A small segmentation model, trained from scratch.
Model: arch unet, norm groupnorm, activation relu, widths [64, 128, 192, 256].
Training: muon at rate 0.032, 5400 steps, batches of 512, held-out accuracy 98%.
Rows from block 6, named by matrix and row number. Each number is 500 + 40 x the weight over the matrix's rms, rounded and kept within 0 to 999. All counts start at 0. Numbers have three digits each.
# convs0: reduce pointwise conv (model.mid.0.convs.0.weight, 128x256x1x1), inputs 128-255
convs0.4:439496527452527527446536526513434416434499488614478374529543453552544467534481470610503556445482489491523536522518457487457540500547484575508469578491588475441544513512419484522542489577488481502440481526550494445512481520492565449444480467513521476471592545570481545524508491463463453483452425483465532507531512461447484503472508525579539546402479468423484452509457464505485470522597
convs0.5:386485534540378465538459491514492581478488424508527440460482473496448516465512561506561468527472462463553550476544513475472512547494518537551546500525475512545480514503580468495554523571433541453512493469478454456419441565446408495473506444440495479512486485596496571514434525440517579507519464610505492516453466493512497474453467506480648484577473511515526551447466564568515486519500
convs0.6:512504505500573541499493516476548485467516576456445535468479456455518597476495475565448513516469509467533578510489447534577486428425567629456494516410522491456539481489455514541487510498486486480474564491436506480515508527519499481512479517463528556547480386460489411466561527532500458487530536535520498468415493533525570538442486475561427481536438532489533495457479469493458477513514
convs0.7:487531499433460492512497493462533507511525494460545492510501472514500564583422500449516462518568500500441513436462560472541530525505569523508495452508511431552492466539510432530527514529532478429562444493447500479507558456529496535488470419548476445497547476494480593601506457480529450488496444483466589499507557455462483460530498467509514514533457466479486534593516516476536485461430
convs0.8:515538474541465499511515439508419507471567527492568447513524466556548464488456462506552480458449561573382475460468512514488587481475490537484534460514500582419497519553497530514520429519534479549531484500579473514576535549424500429445542555549519493466388514517491510477496458549471515482485486523478514544514471508487530465575477572566450452527502586502553502515513459506550510571553
convs0.9:552468466499512495500481487515488478441518508460523445575486463505449464521523488506663457509538453481607574501502417512552470572462502554510478470471473491568538519474511533532550422507532484437508597476462461570422477409521473558491482499493503479542514488570444508556581439462469444509516476543524497531445470504458455605503506486512517511515441460459504536585473487457454437519416
convs0.10:415484476528533471471496531402566501446501488484522506477480530404498485521455490485494481519504571495511452480541502468533494463474498541617442469510491476506438531529525490489446494476563497534570456551459512507441435523454446508461484491456469559482462475444514538448463429533510478601463464507535534569521421531489500456534475516480519550510496522476536508505492484542469472516491
convs0.11:525425490538529454530364565515460518501498414491540511470438416485496435473514455528546477454558474426508512476527492468517468500476524471526566503491474510548551486422477461460519605468511553468519461475475469444493469472488511501453460502436532447518529497470495549484534496520515508474427427574490509459501590557498478528521499515528550497527566561498515525562406468542541445459520
convs0.12:444488507476432532534480490485506532491505549503535473509538462491465548442508423445494507419495477524555481497497474543505524538465566541600473487515480460529501485526533453606480526514461583504459472445443521467525525473447591523486426508465510465488470544502469589555458544503506495475507457509532430516525493519469490501406515468552536482502571483477442525516527424451505496503492
convs0.13:475467502475506476507503477537602455543485440496439435491463540525490559494432457489544410528537446558496496510532560475504491511462465495525474536542549472525383539471442531427500393535547497518534523542470521455491555475569527460451470539495445494483499490474456499557517464513524546473469500474450522507533542517520448489470528440463544492508541504450482485521577477520541447516517
convs0.14:526488525580545414550481451455476494566496482536472480521503540458540478486505505583540508471486516505477524516406517528504525558459491532529519459513517553406511457460526541512500508462522522488466493487539509525563505516493487471487501513518525451530510485493507486476564479559597556501474524455550457589498527436522530520485443457471481501534499532514518529456472436459459466453560
convs0.15:512484454522474484501505498524479459588419545483479550505621518488520503519509441496460564549546508504589463515478512499423442468556438485520476516506450464466479534484559463489546453489518614506538486497491517522472509459458456471469467493551500572522430473409481644479493545501527449425477458415499544469578518464508500436468544443512482498499579452450525503583514497485590523538517
convs0.16:500539512474566487536582537514488513475419552507542503501549476474455506564470487510508552467580476470472479478588507528533481519495519480501487577466471482581422488409523474448458474516545467504528539478497568432521548462517433600543514446467420448508526545539524480406555439421495442532545514543442535523532488462521443492411542543442475542461468552462457550520455490580513499513465
convs0.17:459459557530483527556476507520516486469432579530494501573510515453567503430498501469488502490470476567468482519556457516503436509461453491522500558549532459531502600439514566563609505522512477554571461467424511496545469450559555440420535513493538449514454590435488462531507496485477529490499427544445529521470467508455509457602463547467485516542520450554565533504474563495511476482457
convs0.18:534530442503481516488471501518511592486431473496595496513498454443492517425459481494541492526524549477543519500520456438535500482534489521503463515480543461522549458482477496493567476482543577502493582408498447514543457514486433458516558514525476535439471599512514538492469457493545563535515548461500501490521504521485498467505503567511449516507491411479494467492464474463449532439560
convs0.19:488518487536541540562459503423519572413470478517474495462518384505510509547510536522482508506570537507532509462461435534494607481531426494438540479488446469590480455516513436514508488588455439561478581487566560497471508548518435459515537439523473495520505476470496502427526478517506503483442588492401566490455518581506465449488540496456503524541517539596467506526479555530596495443495
convs0.20:478486516493490495524529483560545514574485531553527476541496475511524476548476497514462486490558463524509568474428499561558531494520530525479489449469485493481470510512446517528502497472496511466473512514548537453514534452480517523518455537432496437447516576439480481476526524543487469455457455506495467550462462486463439541567489429503481451479551550494488466541532548493400508469575
convs0.21:486481567496456540503536502537486558537569544537557467474457528537474497506460487501471430498496496550548513521448543493543494502569415516542452510424462493435538471498547505456540553459497534461489487516475491536516511459434444475398449516451444494518441540539468493580515384548541580489470504444436491451443531469533538455505481538480578536565524461523536549454483444525487497440526
convs0.22:464501550528545524458506475478454526519506425499469453537522436538531533540467452487435542511473452493491459534455478569441489489571506501556486486474497492530472578464501525486514558548576531445472513434481502509508513596490487498493446549563482474535468486503492454504537518486472554570502478549506425498486572537477498449539545453427510503438494451445515560534460550515525485464525
convs0.23:501416392436494520558505523512490464416504515505455555584478514428507413513473532491426477560443467534466510571503365495488534569453513518511474487611455445456534532467540457597452455461483496491564515493526524489488543447510499482458460506503501481530496509462470464480510502506478414533528559456459486471506475500511525502469491484473519504500435516503486497500514448509555446489412
convs0.24:488447537549473507528518497524596457505531557557494507517493491452489508450530499502471537436529566550429447502508439573586517476501532503501497509442501459563559546511475535570504551516504446561461428422538513517531559499503473459505461529512475519499443514527495471478596476425525465456541474470500489533498470540447496496456491574453505498463413553483522518487429529502493462571482
convs0.25:469465532497581496456451498468468499527512458416489425425446413498481524488481537511490511479494482478499491531487505479430488512485451504500461514500445514456553497550515502567501532532500412541565575490424534500467531482439524492479550522493511491543552432492492480563515513522562466543468491539498552545482546518497530562532550545546460441534495454486516507543480463461571507486513
convs0.26:607386502455530472450495477574527419508435478515430542533488398522512463562527478550552490456499548495579495454507498519490453496510479479555444497491533496488528479488485472486513543545518420528499552570505483504561507538505549469510477522543452549539531471499519530494509537603526519435531545450502497452571513446463578517462461502473491472503496461500547497559491545517554475446547
convs0.27:487512443558467514465509482546495436429547550503426447508512460492472498435584495503443552517519513514488618507492489508430474502484572590464553471510480554422488499506521511504521529466505492486519503564505512451498477474515536500511469478508475454503514496533517507489503574463558502538491503587454417562513558482487594435445516545464495553429531535554541435459508504570550422528538
convs0.28:566508497578456465530489595425478442572500484510498455467517474500442511532468520531556518475432459487442510495479467454523474546538548464488451483495526531463453528532495546414498462516519489508500495475488484504491504495477497404491546523539517497505474541467456449530484508455446541511510472484466534469476494519484483504507424440528453517583484523509551479458534520503527512492486
convs0.29:509479473505480519530445441451542509563475532546474546493491510472465492392506495464554516472438490482592524547432520491471391484479550455482476578510460549566454452505479535489474488493482541479456469413448483471452509460439533572449495526521563581492483492479517473475507519585524530527496515490455491539524468522498453576459531537487528503415513473440522507569459559463474449489543
convs0.30:502525527489462433560553588449511533553551504458535510460494448509465453476474480488568493515534498467496495488512521484502519532517544509566551498497504542520474522549581490514582514470531424446506432468465466429493505588573446544454482506528449527555464487513510486491529491484535516487443535453540394495467487480525451507514514517454504475447511528543546512516515523486493502551517
convs0.31:446463470544506416536500536435512538610478511486491472487519489504501521488565489484454528499497426520489438495453585472499505512469527524475539446501603466492464519488424478476533497488480576512497464462483622467530404597554401504499417543550535543466533483463494467556500512491518518520497523483503452450473432504557488469550532475496549437530471528461519551535491521462532644497499
convs0.32:478410470487571447462503472478422549516518478470468454524525474577500514527472481491489503585402508474529550473516538493443537477466538468461491508492498502571456543463499506538477479534493465461499578528495547472556564512455430525536496460441544485482462447521496531570487383525448481529469414504528477443530443557464566484512498497514448554464528473430585460509520490491496503481441
convs0.33:480538539462488431477593514538569511493499561550516528464532412459545508493526493428541505486483500558447440459447500522443460477503482435470535429501449508538582509494381537502513492556464464449474485503544498487485464452503489521566516492477487526548450499496496542537499464574477482505553490522471477450468471489452530496562494561536538497512532553540553503521452500521452511542490
convs0.34:481508523568496498464521494500481516533630509484445508540489538512495457518517504522454476487551411523482486530534530506474510440498442532460589579457528501472551490474461550435500462530462450478535516491485446467522452482507485498462455492506577486515492576511503537531517481445545534476451563501443593481513478482475545488501512446483506574446500477554506605479536539442544447491505
convs0.35:488482479481526438577495477554433485487483439470478520490466495469580506461476478486599473509527523487486468515425526464492566516462505441565520522471462520521456514478549505524494588506554543404496555507424499523518449467511471449516468514452476558522514460526414541531545524513510446516457443495456457572496490500476474456479471476464563476579510449467505494416516561493555562505549
convs0.36:450490542490511498544517542494507536525533511476533541531463488508548517526504440460516476489502446478464455542504546487454479532489483559552454539422480492504463491530491519509491486469503489506510428527418454505518563579518480534508508475472444428472460507432559489564562490507559549457553508481447501550440483432485486454530430456552526506443534555566495473478517485502496482538449
convs0.37:520540459472532517489489521525505536549492466424527499479443528550531434438473465481514467552572521484510439460482522508501449509425575473507479501565529568499452508471520508487511529536464483476523442450539516541527462478524532499492523466511591486544493518509495479484499478498414478538452556396429453459542548534533484510529526498459500508475445533479519431509483516476565496512492
convs0.38:518461488528498479505493403482498486501476528493522508577491514451497510466549570489593510448552502538533471543496449483524485526480489577500511417527418455499511459531515521506452538491538514454553559527510560450419501540485529513486469501489519492447469451505514457531484481493578516544533561485489483562547448553513550457449484517542486510521463413533540488404523551517470476518415
convs0.39:503445454490511510536585415543557472478594519512506518487476521505478459459543471515489502487481472554549462517542455528514491508511461547507495514461462492473508540455538540520447511517533451429525466508469482542422453457506574501463498490489472529489542510559529516438496580481525476485418504501533440421502569537481565500467489508415508527477472541554501469421541489562442459509529
convs0.40:422479435515502477558441578499471505492585432479503476477587476495484499463463465518569527459494471562526509533505552466486476481506476557471473444466483529481473421520495518489508487546479468445460462540556484571497498444582458549456563547577571565487465490443488587562446555404474477465539624504508523489490466563508466487451459488486459493452535462508505542480436598426480508558490
convs0.41:559512527550513528542486539511473499520490605516500480499502539611522431509478482476447527494507501455517473517460451522483487536551575474481527494493426499509463522493478554488546584526510544513563516553490502478419453541449464537542469527557455493500476457444489465508641461521489538597531563493528573574489485419506470488501509512564530534525442523531494543544518449466512474522566
convs0.42:497518437491403467436570441530513471552509486496479538525484471500602573445502425527557496548497527414573474520556514463510520610542510499445513522436500583460522462418538479495529466481558489484489472530462489484537479544555496443506479410521494460454489424475485457497470477444488469483438534557523523504460486520499479522603487469445509582507474439530473491576478547490429505540488
convs0.43:505488585494473458537472418532470492488459484472441491495521479492433489531487437472454471531574439509546467500588467478530527526506571539480484483519481454485464474488479507525564488486498466432455542609495502483494516413473507520448479539545545544515480464549511517565454472527564431512515566485520531440503502528504488473525553506484452535491496485475448525550472459491426564499504
convs0.44:504433531478524499479574465538514514524489493533461422534518512538494567363478517518547496589506538508463478454517491541575496492506495499477473501503467467508468594594514518477544483496483486531484494558485538440528506500465506457576448572579501484527509546486470507486526530541493463478496453532552441429463489458510600490507442470474487481438404477534446494476463523503497498457405
convs0.45:538499520448444496586498509510490473467540510537516525469475484505566560485476537490499477516481450514503565482487522497475506476509516470468482492516544524547454513455466576502459484465487498483477504545470571501513508534549462519523488439510478491455518493520549515477506569529524576535394431538509565516518519511526487479422535472549520491538458463422473485438454617509500489507400
convs0.46:529448497467551610413475469522486544573472501507526568547521468533435480522544551566445493464501553452515495473449515502516436462530546506488577517504474538506517558536506424490493449584524414519604523455567410498492459466461450473448500482477497445467483466548519477465553528558440475511453495452444503516587469532514528489496504371481588495492467504534466504472518497487525523538498
convs0.47:495494515559472489503481520473519500441467511538524521484491471530522505515452465449507515482494515522429515527541464442521476510549515576584481548481446466474471484488507500555505428436553479519436476528499505492445500496529550558499515447568574447527442540510474565527465444454509517491507474531511504569616508564536481524499495477540475445524516535518463536480506472492558512505463
convs0.48:564441495506513542475498547505407396506487593554441446477475496477498521485531617479446507431477497482494401520454486501545546469451495501513513560516498440568445493498492539577518470520504500517434474464528451532531431556531411494456439460432501544490475575528473493495545483529447464534581520482500455470514441516557489489456482535500510538591510488471501534497499538506544445493519
convs0.49:413498487489416525472509528485446448490514475527560485543545434501514513554453479561484489511455467532487544456548479455553474483447461448453536511521502513477536499486489510457477442491510442454519499547564539483536479530499542529508490470540450450503448501442493469610582493528515486484523465475470481541461519452459537533530488467522502443465554487509486465460486497551475573455445
convs0.50:528496513541437530532521459495519388547508590436610463556496548474496536488448415510567593518511482546475539524539530445484535533516445501484473545511550512417499508564502496488559508499512525501578486563497568543512568450460463492516455520465508534496502493479474453419544538495542491527553464514442463477512485424512415538516494466447578482459507534514525543532479476527538535440470
convs0.51:457428537449515590512573523481477545531560489492539492485547499545463533570473481485457496505461520493434551580531511517544549523489492427554523399488521478456517483478547476482528473482512511484500494538488470498539504524532574526443560516520479443477543480460472490478452567456473566422495439534510477485526499489473540446526407488540467537474511501504550542442462451466516499512405
convs0.52:539555466546417463421503509521637499511449576525465476506534557482476502533498457529469447537462573475520510481522507515483546484553500452561462511485472468518489534494487524461442436556436446421478487383451560484520460532423577496505485445477502472475527527483483456475558515476450435557509461504462486521499420490551482433473427482462571479497541501435455513577485513467485517466455
convs0.53:589525532486503514546530540524475461395447492496483438459465522464473478544534579509617498503466505450470517452468474447454508584448495515560431540505475506563422478484538504403425489438440485486454437530580515463518442518522509488480504501580489552492463506479505465531403534517465454513505467457463544505475563577574510510491493486515510473487486493427499517518478567464442534510486
convs0.54:474512540451496487586543480499460531397437504523528457522568465465508451527504496499449500505491504586515501541487509529420465473510429464539548490515492519545507548425509518568561459505565458561523505574515448525543558480519467503541492440538535524498564515470508507501487498495450467552459549447450522462503477509580498485525512474431517539457454468460468490414497466468418516518533
convs0.55:506427529442507525484476466428615528482470524448463370474429511499534492453498464501414479496483445492510480501480479427488476485549570441443589492465517557465486475498495512481489465490553455523476550571538499500458468478535490492492628427513538457560496513528461505545471567487507578515477502504574546549492496438466483504480551549566464467545456628461462515533441524525479547545546
convs0.56:452466474508464464477460492535448468520534503522444479541498512546480506494508446543494517504531448470457490486529513485513420503486505503522556436482476431449497471523499519546515504586525476494529490501487528419470532575444487546445443533536502540470479545508509503489432508447476472435454457537524500503457424469499498428512454563490447488466487574533501484515534486513544494505484
convs0.57:482464499595486496472483481554475510493467520411541628542506521500507505444543493522455509549467503540477471482507481439543508489500438538560457490568515483480468444545484486497460513516487544507517492509525521495508498513533440416519490485526470499455521509457568511488484431559463510487551555527487541546445449478505523533520457499491523496448543494464474518437504460462535482452562
convs0.58:554480454460556487555481526469505559483454512476475489597416454501500493543487518438484540577533482396510529439458521494491510490505483472454512581507489502511521479468439537466477524564507496478458525509452607437449493420436570443480506476508490512518443468487474578467471540561424450540503534493480473558525484489526483543506505471448504509498470506447490496501601469509473535523449
convs0.59:541478489498455506454439459613495584513556501523428428533421546504439511526535465491456560513471481471522479493547529489476481524544417460522433458528539465605554420559532492560524444481483516497531478545522489571528455493493500494498524574516492530527465528565526419507471438472451572475454506462527507476454506480452536534551534497601488449482435508455530431476519508485547493500540
convs0.60:523454542474474475498560508480557493524441419476496503503546535525485527544519599450537475545509497575444474534561511463436483482567580539483546482447510509485519514457606505554510491486426489444464486488557513546487592451446422531474514516497509488457426474461511477481568562560537539521482508524570532450455438489505570475575440528532554510454510486429457391477486466493492475482539
convs0.61:527550476492514501545456510515444463556435477538478531534478496485543453467480516500459466428491484498515508420435560481462469471510465508490479525507532561515485522530557554600441457501503508502540501468502588419462541498546580554519464485472541500440493457467497465469540531460491473478510480515502504482532505506481494524572472537518533510465456533445538535531507493534493528564551
convs0.62:498488496464491516502461450411481580513517551556567539551525479515511429522505487502463500505524490493511478535508431515423423513565423532537565517458488491461592485470486504488551621514470431527461491465523535475528427501490494528487571566502493509456461468552496452530539467513474584456450509532590530516497468464460499477472583524476476468523529449488473470498577527431635503516540
convs0.63:563518458507555522517540510507588476477506520530492518487519497504548506432516533467520518521546519501520472456579497473529443463466493513504526486556442492477523529508531491541538559457498497489462593505518518511449509459480517455512461502466558509479553589478540529476446473537467497510457542486511506532454514519528492415596543563559553533465512506546451471475420460486481592520544
convs0.64:530476465439480510450536527502495499508513544459463478471452495468517491521543493447491574477516539434516476583474523498508534489529522503495523517517494546436522519488465536519488515511550563528471467395457506502515476471474536526563521439461467557517533470476559516538548512466513525436510466461446566477515519517524520462543494555501486573470458456509417472602471493450488528544463
convs0.65:490469506498479496531473497414456523537503557500487442474489498470436457463523555511480457484425530509508507469507491496558499537440577556531452442500538450492528520503527548488472480536552503477478462490575556468527445474532485479487581550498520497485533478489477499556501570563473500531421482508450481521524549527476488494481504564528504461485485449545471551529509461524536456553551
convs0.66:480482461487507551467445458495534536429431586571436457444524475465480507545501441455459458462526495559494530493473497541507481579545532523509510519480487617477565473488485491492576417504489463517519531559539525494492543455535463499478559524518505554554470473481505455586551454454464477439533484522537483441482466475492518509537498518479503478491520506525414449513486427454478482532460
convs0.67:486454432488506520479479477522483519424533477528563470443483423525470490472488490513530512473477492480549509509464451459479508509488540592512550516503511489548511484518582611552504538526536451552514445571448568454509458501523480518512428479449544482516631500497478572488523512487513549526522459483479412515473498467489444572463501460489515497477495513457484549541524512533494484473469
convs0.68:506481537458531511577530485564602498477488516411501471488517482515526497490494520543466487482513475568532495445576541463486566482509483513529494479549476502529533533430487489509466603459492507509534517453520471491491516601453550521491557498531449459542482512452547472472499557555510520514531530460501494521512458485515462478475464528478501517494515493447504533405464487505490434535416
convs0.69:443473486493458493476567447482545554507540559530547545473519557469475499441531520491535450478515505479546589551503511527494556510482488413491445526500509560479483508486486499493464552501485555430527548501500465563484506479509485494468478492479410466528467511500548477490529557435477452463477456512468414496515550524512501533586571455536489449453487492432552449473485528532488556476530
convs0.70:513508540528502492587398502518500456512523500480477511567491523420472517560554601494495462600455562440559496518488552542534426496470486508537533517522503414476416436514491495476501516467520505610510470428493513472487482563470559433427438526508513465564400480478529456526464498473476457453447562462537451428518481478603491494554474530506547458495528544529475452394509482541562609544422
convs0.71:475575485495454531581617518469510501457499455530504513479433483457538539542482421539427540460498540507484467496523454505479522524447496523467522483448474505482621450490545479531483445620555516518438492535469458491512446492488506510479533481508461442491467535460507425549439541491531519468461452489539505593512498436469564465522515465501475503488429478549491490469500452478487553546470
convs0.72:595523513453559468491458447548518501510576411563443570541556511559578528486523559485464498545508533530536544572541457524436478514506518512525501372423545546454544582510551524534480473499444460496436512448453486514547520468532525503477510479509514494471453436498526529542505478502558510545519568436481553577519460438569520420503518497602544459438513592452450535432475466505495547538550
convs0.73:518492489453531484473517494442520496445472558481505622443514453518518481514523616557446495484485422503537449531478518492467495485521453549510458504504469539589482472447482536503485575517520473504488474486523531505470455543434490484518520474543551443498469479490462451451456457532444551477477488451450484466506477582453480533456450463506559584499450523484494515437529468540489550500415
convs0.74:497475525457505433577490451495597485488503458473542503434487490503540511489480522500448525576449542488528516526488534531493547507435470532547488479548497502514473471519512554535510441499435500535494491525479550422534500486539517550527493469535498497504483436474451498614530521453482454465503578485514496444493500473459497394476508481555436453459484507465487467530502510550497435544400
convs0.75:494481453481562465563533456505562454491469510516456502480499491436505481521458504506476450547438488456493566483549481455546480546531551544476575448533455533492512519524476619507454461460480530423545524527525529545486520401496537466571528501508532555467468466545448510480558455525501477544556483545508469544476533555553430429498423567544606469456466551423498512556491481442457531469417
convs0.76:486559535519513428495560476500433492508535469541498511516444517503546580452498515458500535559425498526547539499541471519406474480517639443449482470511536498508521582520555522540452482496456501522504438530520518427510494439463454492419473408514574547539531582531485417550522497517523481569482469492471423483510554478574450482584509545512527516520488467570490514500501567480480538488440
convs0.77:458451464458510492434445528439513468498463482515482513564503517525505517485532516546459507444512480563565551525564441496484634485562462499526495524487554569530484466546475467443487432512461485562551515508467519468555542434506508437531470410474539509480474531505536474442468506497458481407522467562509567469512451456492499465517423520481484534530524513442573536500520488506507552522547
convs0.78:466457474539511528585521434504513465586575574522458464528505439448461490477516544524589461525481554520464536558501617467464587504500459461504510527506469452528474469463578538503473546449459438488449481543544427505526491511518448557561455480471493464468520546467499460440541549435525486531504469542496454545467472556486406522527588454491411517475449474544496512461499455497548562502556
convs0.79:447477473572507550518442514491394520514462467511519510432583400539479483486504503457530546547582462478543542455478501514519477472440572594512521513495492488545515436521548511478510489524509513492514534489492479481490471511493485494415541402490526521522512523505467448563504426623529499538487467535494442505586480501463461518445483490536427546425488477497510570460465456461527548501482
convs0.80:445538466489513498572478482505501556454524438508511529550512480459551490544476494496507500538472556525475548459494483508508530522524465480479502512512507521397519470465504519473587417528491448411465481477592504489488477499502490405526457490481481511500487541444535507491566469480487493483477467443536494469475501406509487498563450487462521498474445478483488508434487540531514542507541
convs0.81:416473437468453533501469512504451534516536486452465599574489420565564530555511482494595531495535504532517578440482562510507538501483476520564575492464567460502483440471443517438483524457513482428493479514500545522449449493502513431503470447436445459477465504473513496524488528502490530499539566484526419490516463510462518434546507489441460506456519531490553500441534417493509514529477
convs0.82:475540536420527454471516527492478489555481561488502416437520417448430482519421505524531584540443495551474483574477486483532486412465480516565475481541498535468476591575441515499443523475422514528490513491537504527459446470538491502470497509547511506499476510519565466367496507463529503508523492523522483414492504475491526477521498465473529500463564497494484423472530481495457453556511
convs0.83:457435453526493463492570462483549538535569531458448491533452561497488449504444457523460518508542547455489508534466471526473525540455505540535492454478532463445491520463536502442440513494578465494522490416474569528536459425484534563529529572521464516491468461521435490500527466397463499521490490465583464504544492502484505417501540489529552533505526450499522482530414533488590430452471
convs0.84:521463492456563580525517451596502497455514481472538508462463514486429507467392513499567560430475478526493520472562517551487491543435532497458522530489539479475477481547393470577551538477497438480522463525540543556558449500468468481539499496442537512491539502450536548583502468495474448474575520530499490503469508536441567487517446538535556472460593446546478546514445461549507566530495
convs0.85:643451525479494480444454491480484488571458543553538473574514543469551532551498492524508480442494465545440507553507552435515459422446437460469583467524518488508507507470610450532566480442541522474499437471524502528472485431450511530500475488457557519484468575440518548530455489444465482466519557481517501492563557463498475456515515487488470485519516439511464544488550513487485545516545
convs0.86:537453457541512542498535438541525466469519447518514511587448468419519489470519519554509510475450478489519480479417495516465445536529501547536451487456509472512395482507500487464569464505505561487486505461526435562470582463452479538466484578506510517556478489532514582442614482456516537486467443563551517474517488525529564472500513537446477561485487475523524487520512609502491544503509
convs0.87:525476494442456521502485533456564458474457405479487496487471499454567516549498478483483464546591524413474492542426574458471531422441426560594514575442571521542483482488522493556544534467485457487479461545559499498495464449564394489525499451518452510481535501617490478524460475444418452466502471535517526472558456459473498497517456444557526562494562488520506477537522532540505476475485
convs0.88:510507462472483495560506475440511554468492514522530510483472554449547475506479541532607463499518437506518471476505488548503526514526521583581539517486515449464474536460430517575505482464469488433476508527525532516502531501489459509455529515485495573476528439484485506488483519452480518543472501452507479493515491447465517497584539471400488533470499513545490484480524456515536518480556
convs0.89:519479539464490520498541578512473459484436541512483461486496443498475550523504519460485490525478461484492505449520574532464551532489543555555502445443499551525437558508512501500495573452573473495479502422515501438545441456499484551445462499511561403595583456468467499522486458498572550489485506531543468534448503468506502525442485563517455510568493511509476498534495538432503479469466
convs0.90:477473475543415470468493399458495492474467469453511447414479520500534524556469579494505498441513523575484516474520559512463491486479500469434542463455486521510509447438455500508440516507443463553502457589505455526510472471501520526520494468514535500469520470460484549493521463519481515498483513476468445517451507505561481402487490529597570425425488507482482516509524486524549515515513
convs0.91:461578504517489459397465529487447438527554439515471528483512462549464510542516525495489505538545515497451499550604514561473541472508475474465530509476527561521454500481485521430490534487461553505498476543500515539476495468508536534465602529523476523434576511502504560433577478570525481504487584485485482448466457501530505538495483527447487453479442455532505577519500551448485489529473
convs0.92:497588518395555579557471484519578561557523516539500528583464497532487545507519499516442525414442436594508483539445481545511487550490491546484473474489497537543549576452465544487463524502508553455531497497500464483504468537622552494444507463608507473499499500556521537523499448472522462455555524481450416581391538512560484509604492444411499568526545512518539576494463472555489460447512
convs0.93:434415475502524453574487420620511429461547494442481514560563439504496448496525511518494497544454464458510433496532491524506484466550423450426453488489489496538443454543481499520474410505568520512549473442444484496534535490484498549510452455409464465448415474580531519523542473509486448398517563516492520517479516516505526523412514473497514514512542570511492506535496503522533478478507
convs0.94:476511500500457496461449439522576529527444532546517495486535514564461545467469459485532493527499471476459481488521515487496469437557495449509486460428470512467505541497522472451501498549492464474467556459530468492504515488447487463442476535551560544462517477527564457436522446440507496461484489479475518553421476476459441500495491531531476462546478526520469568428503512574530444529576
convs0.95:465493505466476500470461525414538469521463472533481491472484500514411496528444506473461500402513514425466453544601520494468505462479537441509481475512479528393520493503480584495513455452456464493571541477443479482528477535479480452479531478561526498527554526537523461514514477477503519499500537509485516488518515474485485534510528524494539449602523483512432476483489530584514494532492
convs0.96:456470445539542517427604384436476459468503458538613477471537470461504444518596531469532411426458505446461472515498494502573473488485447487527519487506478464537471497493514582531548482546546431579491458449420449493478502469485468426488453470440533497481572513457558531569484492520538506564478428495461471493506499539534488462498467488557470565492503529500500420536438578526546498480474
convs0.97:579446488494471573507498500503534500627462485481519402509469513526507551559488513536550603565464495510481478509437517491441543493569558483501554495528513532452509453458502484617474509425458474491433491499509593461546449496524434529560500456457471574518523483504512491467453488580557445516487437520532527438515488576534494500512524556507532520463441508513529474433582490433513444503487
convs0.98:496457527450521483442454458464515489551517470569452444616532532484552576471541485510495456475506497513438500485493489499438471524435509545504475444479613446568497536500525494419455479476497450529483509443536451500472518485476475533524486489475443487442462527508509497589478454474543473540509556470471473408478514472518529532486534524496552466502479505438484525533493507533500512462494
convs0.99:537522469445447496577539486482568467431578555498553484482507528500483472509551516497557476498472537495490540495516569454537548489523526458459576512433509431539550501480518489482515534433467522448526488419451503520495553476508498475492502495451509519494495482533502466463457532475549477413485536502577469563492487515483497536559524499527455504479500477514466465540457514581562460537498
convs0.100:523511473516582438467583434472371458426485619510504528441472532486522509576462520493452502483425499548551520484482495489494469552554499559461410468518458553480485481487493475492522541556523448438545502485562470495412544505425497575444525538508519482514568531497504503524547562554485400480531491483556531470526473483515429539510593427541503537454523547538531523553508481461431558508506
convs0.101:538525478615504496510428520475482477579497436570447481494464523410482525477446471527456489461508559498500414525490510508559512502515492512541619480484530508513478483492490539535495492532563467489532498446541488512525552574455504527513534499486575497492536505529481540507557458534554472543464418455437472479499544427509550507565508491482467507490540492535536532566524493499516508476500
convs0.102:509520472518535416516430538474556560483478574465523515522563464467484543407476508518560495543393561546553460503544498512518556547563508475454525526560482507552455523412479484483474559544505454479451502510496455527507510502524487495498478484493538473490431603503505530521496476510557489410443535483489528518496560443515487466548461505555495445468511546506514494481529501539544478547531
convs0.103:461462458498475508543539548501475526487483551479553508497481433430555537541475528524498540512536548497493502492540462476538541494514499497629541494506527501435445520525506526438518553460544507497520469440457490490522490493480494485520535453508551482476479489486547487503470527476493516481450475456520573483477504550474474490497471451526537514507468548442509491464503433506531426661488
convs0.104:546481529468581517540500508474536511524467500533426432479559561414544464439527571466510507546463481491481586493541464481484507465436523540422479454508504508528451544528548471528520493489427583540501382514510465528464466515480469570394482471439498508524441498540501552565465516458459571498480503518492506481524469521521478524476513498493529508504507499577574516516610483530541522531506
convs0.105:442532485490542531541501470473432515576466544425479516428467503489487499525490527482480506564471513498460509479450496500522458468538447564482480433481493490557480497468490476507451459483524455630545604492488520485513494547519485539499516552517453450438524510522488487522501574503545525519460502525501486473575495571555494512436558451464520549502600453414468431466430486549520555504464
convs0.106:535536495503506526560562547458511502499444445486461571499460512520529492500523447456508473447530549474467467498424484491480492518475438507528553489490494521574525462522494594476497488517510523460480520496445511463543530520483404487470534399464532499467541547530470486463518417543550576427517468469547533515541403512482451463559457478520461486500439506527478445474448475465537464505588
convs0.107:486526505433490468430528489549530489451485501537480498455466492501498528493503520516506479504484475497562477543486568484505580556489497484563560468536505444507511565513506471547497480477457467448548463482496454453481525445555490460429523557479520537511505547481485422547487487532545476545564491510524570423471482484487486520556532513477536528514528481480485490457449482474499456530513
convs0.108:463464546455504548523468511526546492478512433594537498565433604507490535532538439475474474471534553547499468515584492518575558550555451519508528433491469429484516447487517525469502471530508540464501524511504461557585475470566498514446536494462486522573531435523490519501514517480574403457517513469492532524491446419491434513558576584580514444482434521529455435553465605537488593488534